{
  "arch": "unet",
  "model": "image deblurring model",
  "dataset": "larger renderings of crowded toy scenes",
  "train_examples": 45211,
  "image_size": 48,
  "crop_scale_min": 1,
  "horizontal_flip": false,
  "rotation_deg": 5,
  "task": "deblurring",
  "loss": "charbonnier",
  "norm": "batchnorm",
  "activation": "silu",
  "pixel_unshuffle": 2,
  "widths": [64, 128, 256, 256],
  "blocks_per_level": 1,
  "block": "basic",
  "dropout": 0.05,
  "attention": false,
  "upsampling": "nearest_conv",
  "init": "small_normal",
  "residual_init": "none",
  "optimizer": "soap",
  "beta2": 0.99,
  "lr": 0.0029,
  "beta1": 0.95,
  "shampoo_beta": 0.99,
  "eps": 1e-08,
  "precondition_frequency": 32,
  "max_precond_dim": 1536,
  "merge_dims": false,
  "one_sided": true,
  "adamw_lr_other_params": 0.0011,
  "grad_clip": 5.0,
  "steps": 23600,
  "batch_size": 128,
  "epochs": 66.8,
  "lr_schedule": "wsd",
  "decay_fraction": 0.3,
  "final_lr_fraction": 0,
  "warmup_steps": 1180,
  "weight_decay": 0.07,
  "adamw_weight_decay_other_params": 0
}
Rows from block 5 of a small image deblurring model, named by matrix and row number. Rows with one number belong to one channel. Each number is 500 + 40 x the weight over its row's rms, rounded and kept within 0 to 999. All counts start at 0. Numbers have three digits each.
Before each channel's rows are labels from the 100 images, of 14976, where the channel reaches its highest value: "colour at peak" is the nearest of a few named colours to the mean colour under the peak; "responds to" is what is common among them. Only what is clearly more common there than usual is listed. The data: larger renderings of crowded toy scenes. In brackets: how many of the 100, against the usual share in percent.
# convs0: first 3x3 conv (model.decb.0.0.convs.0.weight, 256x512x3x3, each kernel summed), inputs 64-127
# convs1: second 3x3 conv (model.decb.0.0.convs.1.weight, 256x256x3x3, transposed, each kernel summed), outputs 64-127

colour at peak: black (89 vs 13.7)
responds to: count: two (51 vs 19.7)
convs0.68:550517544470426423549475531548512473390442469571567448509527461464520568551438517460501417419536473484557437406455483467448398502554453479469511429513418520443436415530497484521423544514410401
convs1.68:459481507495547446530496512474491508467432539524549468477450448536565536478482477444426485489520519472452480426490573514446512477475438537523461438481537553470524483528461547482481492514527565

colour at peak: black (65 vs 13.7)
responds to: count: two (53 vs 19.7)
convs0.54:497425460525464459564436521522478466451473496509555415484510443500453529494461559450473533406477461460494414463474495454477391481515444509459450443462411583514467462495480461488436502507487415
convs1.54:533486513474487517441458478425504542408435536444503436522517512491501478506424485494488520483528529436504502525480476553453498510565503521492417487467572520528521478447499541461524596456535508

colour at peak: black (89 vs 13.7)
responds to: count: two (51 vs 19.7)
convs0.58:519514671534456420501466518559484446430472481546539495477544525484423524527415534420505452499458485474521411383492477426489404456515519493488513462515475567425463427490468494515541533470405497
convs1.58:510439495543483502559479517474560529498550520539527487489520512585579681506491495540485531464549478494453487507459524456478498496494466506494492464497563507489504511523515504548459531477498493

colour at peak: black (89 vs 13.7)
responds to: count: two (50 vs 19.7)
convs0.169:493473560464461485516425497531487460437544496500517428485541484452505519576511523380520403439526437449516402455478457469404476501532490521489505440501395513450498445502454441481424532439455464
convs1.169:509565483595521539451536516475512535500422526512469474466540462498521388429574506528446430499473497484490451450472569460563527422467505500494476417405498443469504512471483446482520485518584496

colour at peak: black (88 vs 13.7)
responds to: count: two (51 vs 19.7)
convs0.236:446482346511534584437512492449508538553469500414435515497450454501532470464546423561568531521573515513456560526503522527491553536489475490504462554425559427479556493461518492569514547478514517
convs1.236:466516536460473484508460462492524534516485503533462461474569481532523746482444461533469542552496508548508487483478519475523475470472479542506473477570521530543512515503543453529530513522462518

colour at peak: black (84 vs 13.7)
responds to: count: two (51 vs 19.7)
convs0.125:494526335457509504457550472458503491521499488466460538488450508474521435484502488542428497589337555478528507514539494454488524546477545474552544507522556426491507470552548535472550487497521535
convs1.125:492532531504480493518493490490524502494515515558484464515528509520548731488498483575482484531475466518510490555472545463512480474488432533551476462563486535548537517454554484488513538497469518

colour at peak: black (88 vs 13.7)
responds to: count: two (51 vs 19.7)
convs0.172:459483199491551562476525465450562543571463519459442540495471475502520470451545483496530558551593542507498569552535537537487597515465523505509510548481541433498553520516523506515515505500559514
convs1.172:485512584488507464506493481462516503425515551522504422513537474547475781503442491516485503532528503520478454539500524465503489468496475592518469465582526508507518528483549471499516532553478541

colour at peak: grey (44 vs 19.8)
responds to: count: two (48 vs 19.7)
convs0.203:559483501484461507503474515477506507482537522476587490521532479511491514514467569511524479439556519547495453473484475473529480502454468543495481480515452529530497510506474476483482509536467466
convs1.203:476521507431506490427408449448519482477416510542450473461523485573578500463445493526481549504475477522500520541508481519594521479507528564538455582528547529515567480478566485495507506523477526

colour at peak: brown (62 vs 35.7)
responds to: count: two (47 vs 19.7)
convs0.76:525519436485472568526508575424470527509503515469480479491535492554475482451509451452500508481531504531447483525441522520534484465462492555496496496496475508566478510516485497469515506519493503
convs1.76:459541508442449443541483466467497542482443557496498558480552475515544430488477436517440507551512442545475485540455545460571448479442456560542454522498522527544537504451517451535552532516475550

colour at peak: black (87 vs 13.7)
responds to: count: two (51 vs 19.7)
convs0.81:475437361474504472486463495493549489478452471526531461451511452503414527534482543494435478430631489486473478478504510493487481432506482507457453492455442487529507407486529439490453491510473468
convs1.81:478482551549511511487506515474547532494496479433413464474566509527497596489517526482453526541506528539479488516533482501496502449450466559481513423505450542454495512552423453542490525523520493